Weights of a small audio-text matching model.
Model: 14.1M parameters, encoder arch conformer.
Rows from block 3 of the fusion encoder of a small audio-text matching model, named by matrix and row number. Rows with one number within an expert belong to one neuron, the router's apart. Each number is 500 + 40 x the weight over its row's rms, rounded and kept within 0 to 999. All counts start at 0. Numbers have three digits each. After the name is the row's rms in percent of the matrix's.
Before each expert's rows are labels from the 100 texts, of 14976, where the router gives the expert most weight on average: "fires on" is the input token at the peak. Only what is clearly more common there than usual is listed. The data: synthesised sound scenes: up to three everyday sounds over a background.
# router: slot weights (fusion_encoder.blocks.3.mlp.router.weight, 32x192), inputs 96-191
# up: expert up (fusion_encoder.blocks.3.mlp.up, 32x192x192), inputs 96-191
# down: expert down (fusion_encoder.blocks.3.mlp.down, 32x192x192, transposed), outputs 96-191

# expert 15
fires on: "<end>"
router.15 098:540561564475466520508451544506524445465489495523545490564519459471488492546505473581496481471520451510544476437512530498527564551533537505507456440457478384429528451551493443466463382468573483481493523438457494457534504530430454481480551474529479415516455553499535469505454448509515547538
up.0 102:531491453509557408425466470524532482588482501456474453445442554527534483499543502462487510486509447490475574517446499454470507506573477511507497615504512521492452540469460485537473521549507526553528497497527408530546453437530532592524513496519414516510495433495479548585561563439515418441
down.0 096:426531452498511511502542508446529523543474444540530479497479469502509534509490484449508505461531509532489450560564519476525451503478574389459555490526454580553520504499490559512502576496489527513481480559562554517484527542486536479490491514521561541521571428484417550492419469407507465476
up.1 103:516463476543538467462502476472492493508504424434551530438441534530588511506526455498523539476511541483508529482504490448425490489532472580510581539458484546579471493462447555483540528487468576545492470519592461512436453474534491513526532443537474537459533518488507570492542533407514478503
down.1 101:432506497498531529459537602486497512446559460526499480481476459527504491518513531458538510463512534478474449541547496510574460501434495485474509498504408501581451476539521480542538582534525526420489427506561561512491528537531568472447427523557515531487593422506453515475483522499506532467
up.2 093:494553447445506489460496545467531511504513548574550494516501515543481536492523459462545460581409534414453535572455510460518475504528542507440490527442522520531467568457512496529471515528536500471540444569479540551515499496501549512498493443506483504584601424541483476524432489504523476527
down.2 089:541462520455483548533531490532444519511544514512513547570585472489461440460574488545475501527487459555484489507467534538555546536485556451531535430489519505445479452555517570393542453519530472478569551448391492468510513494448503435450532466419506529470469586474472469412473505520508514515
up.3 076:510532477488483498522489505414556498506562609571508508587514521515505526544423469522498528484482448427536545495449460498497517524582512485458515541498548477463545559449517479471461521581506483519495441539498545530542485484480532540418475521517486453501540575579530549579495533514492515488
down.3 080:572560501475535526501557490447478602472488562518516530528525490453488500456428546519564553542474566512482479482466549521492497510390506520500504495547542547463432464452509475515525484513499502442531455457456442520556480475533506466510513511529502497471374599544497472463475462526519501487
up.4 088:505510509483495489481472568480493437484565619484562489559500480516455495557445438519486432495546512414468531509468491520536531554560467487472482481486523477505558525416525492441458520467448495520478485487480481469540444505527509508526452532512436450533565528524473485579443563492510513504
down.4 095:513485553508458545530546491477508461461407451473462507468501494466561501487478546438535514516485509554588486501525474566468491519411546507537518472549532486526534439552486546474537506539494470464474406528533513461490564459479526486497516550479504600468441483569484530376561464556446512473
up.5 104:477497460483536587548581484442455517466449493515532515520522489578546449449457569460475477518518476522538476483462613525434527457456555443595589492512517558578485453551482498552540484527477521474520508519464536566468529468480537436535454478497547523447558452483478567425485520546415558486
down.5 097:520503455500471467418461485526539484482529565482505447504476506542523511536516475504481521525498502444536506511494484501536473542573459527473510516482525468419450591422454543462489479450550533581577511497565431491552437509524515541552480513552412499508552578536478545609470592453461493515
up.6 079:482501481546560462420520518532466509606480484481488451498459463543542463475419503485443536520482484488493594559509467506483525511523469488462499558462516487489435567447490467547577531527504538581507557541523457491444470490506576571535475440524425448462518420484495528532505499542564456462
down.6 070:447469418539490501509565545489443508467531477447565560451499527496498520479543504437567498485504537518590523502496456459498468507481503412571503488506388482544540511525425469511514513467479454491497462552526527559454468489494488474476482519419520449494529474451454530463545503451473498569
up.7 120:506481464513539473452459447510517504570485426443464462466440503520522532484579491461500537497482499484449522521493434444440473485576464549486495561508496559489468555461445504520500568514460533545524495545540455507540447436515515563519522514540445481529503528506509561517543558449515449504
down.7 116:426534466506502500504594475506544497479517499543489511459460521521518533500523502469504502447550549518481524532589481477543468526512540437493556516520428523502497514514441496547508560506498498453471455558560541522572506486515494527459527535512547562566610416515471531494497528439569488449
up.8 093:433506437517530483524515569449516487530542591515507484538517544525519494488416453500578415563483525484487488517451511452509495517505512460448543506466595499479509519463460529507458533552491437492447507510487516539561496449504498494473489513502471540507613487548460497542451547530461504422
down.8 097:507475521365477492478476508453438460553502448585512482519548491446441486492536529566473469499528427502504435512492563548541491494455522487471479499494508499490522523528554524418474470489459497490530594481430503502497556486528517455483513496470523506458484567555491536425492456562466490503
up.9 088:427613450544523482488462508502484460532522627545550510563553544522500513529524456487500481548468434414516487527484536481530507518515512514431499450411531480455475544443464406414505505523493556488546501508543476487477459499471502457475475512548481446491531539540471510537435533541470491527
down.9 091:514502576422502530471544424470445498495491423501510519433562551519412491474496516515506476530448469540451459528476552467516448547420528487551497469561555486481497428546528516544470513460501475461488475453496556496540516470461582479472583498461598605471451511542474530457509410504501470457
up.10 073:456518509488509509469423497527532446520475607503507505652490479473454535580477524502473493473538464496548523517544480441527478521493475523500456497496450514393583513500496432510488475495511417567584447521497463507508502504502509442489511477533409443492555581482556511478505558486456473500
down.10 065:558466559448514539482551528490543491472478488515467527421457493496403505474515414495540501562474501533423453468485412501544459420425437497459562513468459532537465508387549473544497502533500529502447512496538493485521571423500526515548503520510531541490470461538459453430536448563415491509
up.11 095:432534478504488525541425542481491474482546642548547486579470512506442523555449473525522458577470542489485507498469556483511536541508465451415545473464517529442509523498498465420468477526482479481473461492490498537525470469471493546423495509514536461536541483557498511511442507535511519488
down.11 091:491476594434471544512535519481518531489485490537504572429478475558445434470511502506516515510498498504458489491469525514524462528434538484520488508538513486487501470554544497453535542509533514450446535459549540455522555480433508472451498518433584524491459601526457558445512423441468514526
up.12 116:468513509504479454530430505549547472487545604506494537539529506497497524543499426525490485515500507426517499462516502517524518531530460479464429484446474481455515507463505469384455476486523510518496480457414471506554449493451432508488517482475432472535505564543524452581546564489538526516
down.12 137:519519504487484525534546449442520515487407473450539539477503419491535516469483572474519471492468523571538479533520551537499468512374494506573530440569493529526502402560534543532530502524485507439511503487494520473506553526479576449546500509471562556415410457524503483403506444546495513482
up.13 098:520509476434550485477592499436474559517478539512486493470472493473456488456411494428451449543445423527490489545476515478504500454443511459548564508539549550503460503538481538595579501519451473429543545489481566530488553504517562413568542521470567564512509509496463502471481460554410512521
down.13 113:506511473540487378449441450564575486492481530447440431428465555489535562499476478502505586485510551442489544494525446478441465464531426479440476531469478474492513577437420499436505537520529482553490537515539448480524458529558491531540497491540435469462519416555450526541506587444516442485
up.14 078:548505542518520506486527553527471581531538414532466540450548576489488506447533496499444557489514522496523537570458402558488435490442518458558536518534491418551423503516479539574572513561471517530519534510582439495569505425484524500527550435548504497460462471465473524513536464481522414497
down.14 081:480502410493452426459470463521497472520482499477492439501474554512537485506521436371517503440501532442542531535572438530438532460533465541537555465480495527465475503506441532515524525498527460517551525546502490518564461531490527475492484469493410477494535455495550533613530510506500577507
up.15 066:461507415482532533527608498530517462467416543413534499527459517476473534460486478454521439563458552499503523483460501492519527473446476506561546477479552584547496536534486461471511428491515510423514462526533549560470516448519626482523531439521521531502544472509529504547482509534492532490
down.15 074:516482477470495471458486468554466452564506529622529500470491503503440467453520446540518486549534537460462497519494528542479470519528516496538446568457527519401482497503513513417450466551534587583478490510463511546501450467518445462538507518468454424519516557501487490518450458503504539470

# expert 10
fires on: "a"; "beeping"
router.10 095:528496548499443577491501530529501457473497454506483521560512483438508464544541459556516450463559448532524477443508535562562546556536527516503447461502498431467568504506545462476412429463504462496493514439432507499510471493389467453467489479499514445508451566480536453501519479496536560596
up.0 084:448468456502503457510478541477486502455581646557499467614498500488440498454428434542472465503470502494471508500429532493565510493539482476461497509494517527442548555512529458486456475555497530472461459504502544523540510559510464524488515492515475509481562561555446443572444511555489479518
down.0 096:527536563476483542516525519455522493405480479514511549482589450508529487487481586478500517543522550584511465474464515549590479522427531512498540459495565497503524399546569477488466518480488454429482421519465534514497508446475490453528500497507569580516456502552500500449488478512469464441
up.1 098:470523519477483483558475486475523428459551588587513494583471535542475427510447432522541427500494518504478491474494520480566489483524480418426451492461515511487518482452500445400451416566514442456464458441466572526558505502501481503447482508507488458525579554564495468522494530526509503502
down.1 110:505511608451499545533527496485522514474464441496538519494558449486494492520463530549522512509509500554480435452455566503532489510405529464545511423532499524502547417538607498493478529504485524432515509490437545500485539514419518468500532504464546556509409462566502510396516457534486476515
up.2 098:468445459529524506464556448452504506533443389433504478476469536548538551492513517481416513537454530475430509504449505440447514457556479502437571527465542469556505579447482556545546512461502512490513478528510489502506454439526547503503484451542487539436563495492532549493506543413530448468
down.2 083:521501382485510527521527521471490555452514433497498491382514488461517487432518491524492489520525574472506543520522489543530501596522501497489496497491481521536556479456441507550508495508519559497462463464530513505584520486515517555511419443506574503524606462448510497500476542477534471449
up.3 123:498553498544512503513538462498500520475430456460477507449534489460498490469453611464439520482526481517497479480475551543475542424443486531568565439516464498480475479591511511548558494493523474517599460559508470489438514554506547476516484550469521535498473443470512521452508471532462514514
down.3 116:519498511475504461469418541516461506492555618439466491603505494494494547516525447553514486549463482438530500482460465497526519494580436525500457474463508469477499510496473452447510492525510570553484460456449446521477520469518469526507441509486440468527508525507539464593464558514546445543
up.4 068:502484433502568579557549478477489514500484479481493462469507563514499521442489447460482480550474478555507476525453547520480462503486525542534564557490480547461444450518528529486528552531418524500580533536544556575494530468592529477547528505483541583527541531552424523502480435499461519464
down.4 073:486534509497467373398427479511502524429502506483467517543494500463559563550496478600486485505522482437533542495523530512556537510507514553482465486445529545401508526440511485484457479470441431524546486556518474517490525457550453565513501456457427475545540399472464492548523527463563518502
up.5 092:465496507484487514508414547468547446509527589575495553534499524513458523521469421572549461532461474462468482513498545501550479535524445470447433453453509461449585519454472513475446447500528470485434507475448524494579512495483502501416482500503445438482548522516464444550459554498532535519
down.5 111:521534546492510601530507499467532473459494456524499539504528438493504464527501511474527498507455484583470454486493513570532507492374557449567478457485532561538512429578578517480518494511518521424468484469469526505489517498456524423501532515495568535458480517536532464431485453562462533475
up.6 077:494445443452557523505507511500451581575472462468530484450507524486515496435474482383460454519418496522463532544506451504507461459546552442530495532485453476585446484512519558571572518549480540516554506483497508506400533462528508531584465479489503519418460477522458592521462494497456494499
down.6 084:465500501552413421499499507565557428502473501511515502510489462489525575499501512554459480491453523425519534526544483397565493518563511497412497525452490499510527554462423515490426506509507511493496423570558464474537504473480471549461489503542558491556569435477504528520438536458484553449
up.7 103:412487505504543503483572509469442606533459464491560480439508483485520486397463572425429495525447476565467538527461505536489466461425516474558570503460504496558486476492487510523564522505484522505593551493505538501488518483555559452530457498525533561439544518478466523478501478508479514494
down.7 097:533498397588475445492536451566535509540510492452480472502500517503540571506495469452491593522461541429487534537525462457462489512549467562509480511502469517513557556448451504549548553461489505525509451530506453478512473524519526539502471496550465539508575438509467502523497558458487560455
up.8 097:468557458576554479467542497497514569541468476475498463471462528546550552525499503515516530505473509465470592454487482446408467470541432545524525529483459512544488538473506546511516568478467507547529514618524515477483447465516494572465504495566449537509517429495536538517510568461561428468
down.8 083:450540464523493517462585476501510519549551497499522456448496511499467543510500521532449515463567551518486464546578479444544467504499484477501483518492524534534508555442487502514484538464497514486435445514566474556467508440524520528443545479526509500533543426497441559423462530469461511490
up.9 120:492536507509422512519455532509477405470609562574536533545526512522479485492470400575566470510477495459486468483485539490547490552537453483446428459470519487454532500453490468468428505519529507474432462518455494514573498496452437511443504487461507459545540558558548486549481537532528518541
down.9 127:552504577464509563588545532437493483451472481522473572491564484513480453470496524517515454530444472559499459479497554542509543541456572486545495449545544517500522461568579451464549495529493518452504498516445540509485575468479524409497531512462579554463409547488539456433477442553442500524
up.10 089:487490437523528523492579481447515514471428452429533482434442472528558511424498491454479501554494478533484514517491520470479443446492471558481537566467439520536484542448499544496562507473431540538553513568603518547520537486506548471510466487502480576442495475467486536473483468446485446504
down.10 088:460491528424488532514498592486517446488512461539468490421453392515498500494511447482572454480540452468563484491460549497482501488497433535488524503493488524505467503505479494566493455546501545467448430457547498577503503485544443462513461529506543561491584467451513545550477507541480477499
up.11 085:436482494485497490477571458492511484488421420417499493438424517528546472472528564429514473493527467535470529477512456495472461490511437571497582524443455531540462524447440520494541546448474569517537501542525483481481477473566482525465473448530516555490425467461535514475448523450525543526
down.11 088:418494483469504559513501501464449515439540479536467485456521490534538475468592448494528425531461487517535461531535542502525488549494487494497485522497536512556459476543441464544491505511505570565497451479528565524500523484521520499533443525503496526484560478426447506506408508571472465551
up.12 116:459536494494447494519441540472526415464606571543527564566505488515454511557480411550551465483489485487455505462546530498513541557508484429422445484465548495502563455477522494446384472526509499479448483453476464467562558521492451532454469523535493441536541540580482452535452535546552526510
down.12 117:583514569473516578524533498485463513519472494475515544528534459512481474480516530560507537499484505526504480460440574526566521529386575510543470478483519537501510433563552499487499503504514540441476495454407518495466580458452508453528498500494570503485431548526550499447462449547498491528
up.13 095:481534457521503486480555491486481516486444463505483499437514470524532507487475518459460493533520541541480525469487460516448495444429458514533620501570453556556408481574531525559557523522487508500523505571545535537464539541492547508552504501447501528425473442443548499446528490484421527466
down.13 103:528526477526523427452428502540468484485524513463493423523517545507493513501494465507580499503473495404479524479446488476468500445575432578467433533484475517459500552415481474509508486479477503560481532490521435466480441499564459560485461460551388469545508459474511521607500577488499455521
up.14 105:444454439460534508500583502429441542474464488472526464505508549530518497443444533444463459516501535505451488592485501502449481459445467524545571497541477538608447501546519557557565543515448473472560513539522525523460516443532551499539472493469516542428515497497522557521533464516424498488
down.14 103:483514437576512445477477473566566464510488457412453471472518530530493547464493493512526538495436520434462491470456502490443489479543388572466487513481536551458499563427490503500512458498552468577529445498544444516507495572591482563524462499532412457530573471499523487551513558468487466501
up.15 115:475538564519447488577440546525515442465574541567525572524477486495441482526484399558574453500496518457483485482472556507562503574530462522443423510470518482460592538447482458485427489531542459491425510482486489479551475480470426535446494511487531477545516495550503467539490559485538553481
down.15 125:566512564474489612584542541454470509498440469547519531501524465496478453498492544540485448512465500551511441490493532552510500540458547483544483454521524507490507450593566483471493542507529536447487510465487526468484559482480486435502511522462571556458448529523484478400526420573489452511

# expert 6
fires on: "beeping"; "explosion"; "a"
router.6 101:511525562467480515529474466515471469535514534490514515475513452501471521547502440538510469460484415509517491500538547506536546555479537452510493525506489418456565437473522457483414451490486490432459488439441527447552483487413455457483463505467505450536524538412560412449534513501540519534
up.0 107:471485505502498551505573501459489562495493554525522476566580439439503462434441521459410489529478487533481463532503540581508503422475553488543587459512468508512416468557514528503529465505535451489510504525476542539480499548518594446523433543498547496456542420449478471455475527533524531466
down.0 120:541544461538510415488432471539569477521517545528479426571459510450512564467485474534471555518498536433480520493518516422490484460547485480492454540472452546486534554453483501472462520463522485505519464551502456545493412534464482544513541488521463515539601492552488536543391595462573531448
up.1 108:472557477533472499517458578493476484483550557505601463539474509510465504523448391578569504526443539483448459493461522507564524591521489476394480506457582588482547517413528482477522541502533509470484433486498535517584491462533482506497458460502495526550616524563486495529434532562544516507
down.1 130:574475590486462554530440463573415474540443504538517551534520433463484493514485533559442486525481454532497461507440576484509531485482535523518467444452522513444465482499547480462475431477503507476552580419448464432471498440430463468463548497422517463510437541507567471458490514554527451507
up.2 094:534480490517547456450482468541510543562507490529523453486438532518507527420576490442474569550517530487459547491471443485455450463546475553517514550394480515524468535482469504555531550511532563575498491534509445520469444472569549555518509499517435513492489469474496531550480551472521475405
down.2 088:469481464457481470459585453504485504460573455571526484469456522468503498485480496494534490435521497496500488549588463475521552486569511429450516495535507507496497496519468487511487489523481520448469380519573520572514454536480469518473470496493490476490521508491429431422444494432550511479
up.3 122:547509476555541432437457463550531490537487479455469439496449521524553517502582501462486538499476537475465561494458448470481456472578431563470510553457499524473453536495446537505497559483510533557540466553508468526482456449505502562504556469540411512481488481536535536572502589426501467432
down.3 110:467477453535469517471533484459542515483526473552466476468458507545478495514473547449500562430539524509506519521574508463531467510505564419490598508557474537538546500510501538562503599514500509476469409529595556536513525526502502514476506521518527543508578420529443497429489474454493510445
up.4 086:522519466558560451476448492563520476556496491495457502527404556488554544508571475477490548539487555469468583499472433445432492488548446565522503534449495522508488575475458547488545546511554528563565491548504467518510463461581501556513477441504478492548507463571467545552502558429487460483
down.4 072:423521454525563519464549474511475508477548482547543468474485509523471558572459464443509492496570518438502463565532540495532465520576517491428563555520466551583523476494508463487479564497440479476485441495560532526507487468468495468419463588498539547565521464492452532489485519434479536387
up.5 089:522457452525556480411556509551505567520472503470532484461427534494555516501549570422490555579436555502493590498428365508441445477496439512519525535485511515527450513465425518539565534501504500529500500534543492541438475463547584564541501460552420531438529470491483552538447538448466470480
down.5 070:543482464522528483493486489553528484523519524523530544496464525503483525515508492535473499530481502460506422524476498440451499517536559499482504532503545505486520524470423488495561520469542537497515478530525570497542439443417488491516566445491499431496460516453515426487518524530490440487
up.6 088:449521530554493477445533497498538499492494561520528486546508457518596515535511612476477527544486564476472525509436536499481434435459487519504554443546544583555457506490491550527519557510510466455452486576520481546502480532499538503533505540528479492549535464480468505468504547471486472450
down.6 080:576526495517467484504504496544468533534534551596532547590451550534469490469445435528520528542531444513492513501602466473507537511547440400429490516441506482537526566466532462457433510450461567503562464500494505483531526463453487499510529527616447479465506544501511491496481481476561481514
up.7 098:543431432506569489483527519497491582535451476490503476482426534520538510431555572446493492532454511497493542526471418490489496434504472553568609532494541490519446538494474546516585534528510483558519526514551529529493453499547551463532529512539488515465523435463467527479425497475433457446
down.7 092:510493503506468483517507490528435464515565571553463497552479481470429453496475420536447520534510511509527512523446454540533520460552535479523457489439515501464506518440501439497499439446457508534564553463482477493480555453445475499546556483485482471466431564402508507564487438535507501552
up.8 108:500493444500535433461482505515521531587507498500443426512412491526537511478552495492458524539453539472446547482483440477455454462526435510467489562490505520455438532485425565563483522542530516538461477553517512526454492459509516560536561503557449492514539480475518521535454489477484400443
down.8 082:420493453458523503529513470479461514475501490554488526445452508541518462514477491452555479498573487457483499562565477550526536519494491476513517515546505517517485475474499454502480561530534475438444496489540517597556499529518544441432498512438532546452494503468450442401408465482497544435
up.9 083:509451512456522488511548466493490558497470430441544465424541463505537456391569575443479458503480510534502546527468480523496489450494512494579541505555505505561499477546494568532573462528514537516534513491509481519414509516518552463550522470537512481432444444490492533495495438547476528495
down.9 097:476489481510503455470504528475529533478499492481501426492460482485550550519515469494560541506507533432452531526546488436463464598557408485500565556512516513504557511429491565495542526467452518555576515549532443490472484521552537509570441498568442514509580476508483577520461547468510542463
up.10 087:435509530553503517457504477479508494462436443485503525500480571534580548528566588485420543503461546512476512497502502457512512419472514538497605542530514554462418537503475556516546491492518518506471494584565535484472483488470538530507481478508511554484468510441456579495430474494453496468
down.10 089:509499445542456495451494519568459488509586577557462546536450511512421475467530461579550484493518430461519516489481502474579538496506458465472453526499516506466518460502527441440430486520511495506446507507515428536531505467435427487434447502498490483531486580527451461504446521505476446579
up.11 107:529513474552533442439468473543536522561493472441412446459463555493581534470541478489490522526464552436442577505473442442452467478557454568475517574448518512484451541434425546540478534525535535535515493558527457516481462430542509530546522516517410539502514508502479533543498514462495458454
down.11 089:466520421524522477484599489458554510503522477575467498487486496493479496538497537459548491474541469482501507514564516495513456538463545397494608552524476504557534470523466500511491573494506463448431429577574562462514473551447555548454446505513531592514567423513436506465521484430508533473
up.12 100:488504474532525453457544469463484466481470555529549476572497455494539523532501568476421492571477526463499492527443514489480510422460465542469564480515519519523418493506459539503517562504533423531526513576525520574418482563553552506511448550520511494465528436482508469463474531499470485457
down.12 073:519482534558495470476455446569541497511503602578550545552498494609494460554492473518523528575521456429511445528498474447469471495515507483519519510457422547542515557389472517490507520436488476493469462486502517510498523531505563460588449530539483487462532490539462454498450596515543534515
up.13 091:506480502533501509466512452492489580520419443511494468467555490424591510489526569461382513466493470482486526509492493531492546526458534515502571537509486467557502484521494508515570443456515544513522581495543480496387473498532561484534449483460485507460418530446484541462472551486427504482
down.13 082:495521490544512467488575479495521587490536441441478500512517481479531489445502460475539522520527531433496476530457427471494424556490431468466531572555500517545462507414439601480520519537553572487471431521532486533554428504497469454516483508507468546497581485482452495565476553438506512475
up.14 108:477529510435500522514488575474460454453596547481539550524503509518429515488469381562589462551465519478460516506463490508517477548552518453464428515472566563454547514470495461501447504560494517456444438476520523525588500440492445507445418510519527491518606507516464464536433478552529500484
down.14 125:576517607499449517503451473490468472535468515536507519614533487453482502493511484565483476506494460517481480483496568519516560509508536554501506466487573493438506502500540484442474466498508511512538572509422501467427509428461480472430528499443503463498452561499576469490504517535568485521
up.15 097:512484464426504471469418515500449524560544545585505512591497535530460462481526472494524503536469528437485485539510527472517492508573428513536467510476487460487502520461528523414478512530458456476480511489540468548583531521529483540502537464479434431429483482577404531560541548504412459507
down.15 118:574514516559509509535478457483517462545418423442491487483480417511520529489497522463570511517433510562475506467491490556460507542431485530583490430487555503528511475547538485545553534498451535511519475542461520467416587459568461449480505541482551519461457454550627482484519448520457469490

# expert 28
fires on: "over"
router.28 103:537502563498453508547420508508507456477529522566534523556535486487477459522498428551519509441490436502554474488528531508601532568536537540481456472473497450437546465511478427451483427442560519519533532447416510498488487577437429495431485433501537458547467568480502447520509490483569520567
up.0 095:463449443489491531517506519537490523516464529528492513509544451533439457490485520481531512510471489573499511527494495496539471385480450427530526513521545542529425517546480497546531536520512512463454498484554599558521525499527552432584500492472527559458525507493472504479454455512466462482
down.0 092:511503492464465449449482512547527474492506455389534547386490467539497518491486401619483480417469512496479497488513535441563490528541468570457496476463514550457458484486457497560505459516466473465478422494505479518500532462528503539514468486458476502545535482559535512561515512477498553522
up.1 106:483519516463558537510531426488463533531466409490458534415523501517536467492464479401493456540474503509445430523501521497439472428468529504527537577495478543481493472521456565554555545509477519488511579510511508488454547493501465450560456463486552584477542491503445480509513473543478519531
down.1 110:527522461551533459519420440492552531480451572437476459535520523519581521488533569489469495488505559550461532510509465434513442528498404538499522486456491531512448542432500529466564510529474487568481512610476477539515471509491484508581492534502470464501477436496477559462462567435499506456
up.2 113:511501476537614503511492519447464510527509461439552568439468555593591532539506446499505517492501502516492498509474457448449507515516514571507481551439458565504516511459441538529519549503457520541519523540533411511470419486493514531498516477475481507523518446490524538565518519492550490479
down.2 115:471561507529469493454587467524593498463499563494514463473479504467538517535480536525485583485554560504490521499557536418549502474512530468453569551522484501515545482500475542499479554481469454509479517582440542540511443507495519495468523529525507481540626432446484507467468585416534537529
up.3 074:532476540548468472479446512483519495517478510575516470569472561499503542513502451474469572494450509463493613533533418451529504476597456548452440481522564463441473533455479492481449470534523561478498506498537521518534446494536492528440514511484529450506557535582504493563472562442448491497
down.3 071:567458500459495500456482516505429522481500480504523486484578459461467520550518499588565500553495495475555554484446451511525467529494574493512495511494543499486487536525527490593478445456490550506484405504530447500462516444474501424492494463473507480544467498509503524502536464578476515602
up.4 077:429504421499564504460514450417501461482508463442460507540499464519520494487475582476502480508455487559495518528468553494514518447554443416531525581542529473567515532502437527471488613517469513499440476546574524485586451517566493528478494512510467462504476477460515539510496454533509485493
down.4 088:530524512505516532534456571440444514494512404495563475441520459489485487460568473578502460474491506424519494496475524485472553489552544496534455475496476452418492518449558453525514437583539531480464429392561454495528500511499498532450509501466471518485495502473542506563438486525508529500
up.5 080:504397441449559516495546496481435540486443485558505527485565497506439401439438485434466486535487499528490559542541526482494495524414526486612536510460481532573463477508467528511504472459428528475527525504528526426497541457531469505506528477444531545460481524407498568526487497551441528515
down.5 094:503572525575457467440485505564495497543601492511465441486477471522560575450505478544526525527499584499554566443558472494470497443555524565477484492503535481484531495427461541492485583525485537530476468515589474583484432468482513469497532467573520484561545433533519517555452518460514514485
up.6 084:467506431536519464479447468499500471465481515471445506568446447495511498440539479526484493494511440522471535467458431450526537504575427519485466492501543563486553540503539407449457503519501575530483396499543523505570457469485488551497502528474440468500523536550483514549475541521483520512
down.6 085:602498516415474493556529507511507492575480386470517517426555471483375487484490466593540416502517475499530455466498488494501527491523521579546403463509500547560463496551545467629479460515504534490443415494531458464512563511551505469507548513535571543469446494461487520493564450535466578500
up.7 087:449536443560505438483467514510548445527548530553474460532478532525503523527519449502495537477440504419472556499469472487511516575541433523439557512412486502460526562479537467455437465522492556555455447504517575520563473484466477531456552494514471457563530488626479515560453544456536504478
down.7 091:507473578410522505527508551440433476448476507490501540452516464515461439580484517564503439506443502504486488517446465489457496518459514566516465488503523468499494515504550504583467447465505485501506438422448461458550554452492444475519504478458566584526438503542529448492549458576465483514
up.8 121:471506500463506531505512501454464585493498492546476493501510475489425455397485561452470493530466492544477496508487528530497472496483526461569571502547551515496476458572505501586553505553483566471495499503532586527525513478491538474542494540477564543493532494471407496431459410483447545469
down.8 118:479524480538480375427447478531486489481537493424455464465477559536488484516485536528555514461499489463547523494548509486476493543482433505465500507452459545429489547454474536584569534492459506553459515502541450522521446559532491542510524485562417526552503455518510511553490533447504506419
up.9 088:480548439535539491472565422479501535573508414459488470441485500532519495480509550462502500514528503567474522478468420448473462506470584536549534576548517551542508505509497516521551523504460538543516590490486480528441484451549501492442477464516527520496451466463436524480515462489481513506
down.9 088:534524435533535467508466417577543557513437479486530498616492529533518494522501483472524573477479483524531566577474448505441468515531400547515511429475487524519520481479449524508547553415473499538555545555486439505508462468510488481549545492502459487427525453511511538552491525491446471491
up.10 110:506505505483565540560603449479473529498471457420477490449493455523482457478534508379523517519484510498459491508475439495403473473461516512546498534532509535472466440598517509571568521522486513502522571527532510511507529448544537480546517493520530526465445475459449545473538406546454502510
down.10 102:514518450551491438476472457537511557510433508429542518483475531515570515513508559415525608473482485482520562474501505525476483487495411527500529540468466503485520593437482557466587546482487486503540461551505487502490484495534544487553527517530456511501539481529415553536506580423454463439
up.11 072:552561485563501468428499466498550463455504575448499495518424471558492538492528504462502516483500495439505512515442511467514475496513486422395493538497497483538534425505498520532460513528507552492451522455471501429569502509497478564530498518556548502555500473606491584506486492361519577505
down.11 076:480555498458474520486501477468447482542559433442495487459487358496455561481394417523511470511495511490576474485513598516526507481511547517471431482504545500453498486539544415448467507489499527515512478448512478447519437493541424507489568424498556528485480479433537528570503491539521553530
up.12 085:548570465481510447497506541518540513572516452519521462502478546492561514450587480525539483518473584454505511505499435534408511506542454572435524538458485480516483540510491608534520540497496501537501517528539505520499435483513555527557509478499483507475517485486518486533507459429553436505
down.12 084:528532485603535456494538419533599491511467483467532449544488487497571532538491550382524546443530524506437555452538493509525510523510522456504604480497591519560533534479449532416543497466418466514562533539463525491472451474520478471475482503444540460591502425479475552459534496490494485496
up.13 076:536437433471513487565506520490427493500509489499447479502509527509503413405564509446480528535557571500512541525496442451574493502474495465530558522557526490455445470539495492511532551479472569549463476517534533518585540473521458460495549520488501480487446512548452497461443443493488464521
down.13 081:571470426450543507478493524486485517463530488444472499370450511548446489500573408541516481512491465472490444517474560442484528523582511590493490499415475551502483507479554456521480479522516534501442400484567527503512523489525466482510466507522484591545542535479482500579472451482527528548
up.14 072:461456464526482472469536478470504502539530515527423514485493498496508549391491517471494553491524529451443545481469465473564438564537421491486546525515573523529461523540484481471526489519495582472463466454587542520516515500511530565438514543503494514490526533597406517485492527510475450512
down.14 086:565513476475514504500479570540488530548517469472499498395480546520481533508504373579455455455432446446542476461464559500484551523498598534500529464490477483484485507522541439467496514578529499538470414460530444458523526463499479462497500474489530552514500531528528431557497496503497508562
up.15 099:502496441518575489464579519492511544531487473468477474422537527493466486428539574471473531559468525527494542554468451487469478429513469476503559535535595498533443509592479531523562553546457545508474458501533580545508557512561519452569476517551511527459530509550435520429498463499425477527
down.15 093:450500470527471492517487522514529440447504425390504500401519469566498531468510463557537502521423490501503495479486498463489501446541574463471471457487550512520537443502521504638468507506514501481405378473506527506504520528530539466521473469513477564487495487491464522518521486587570497551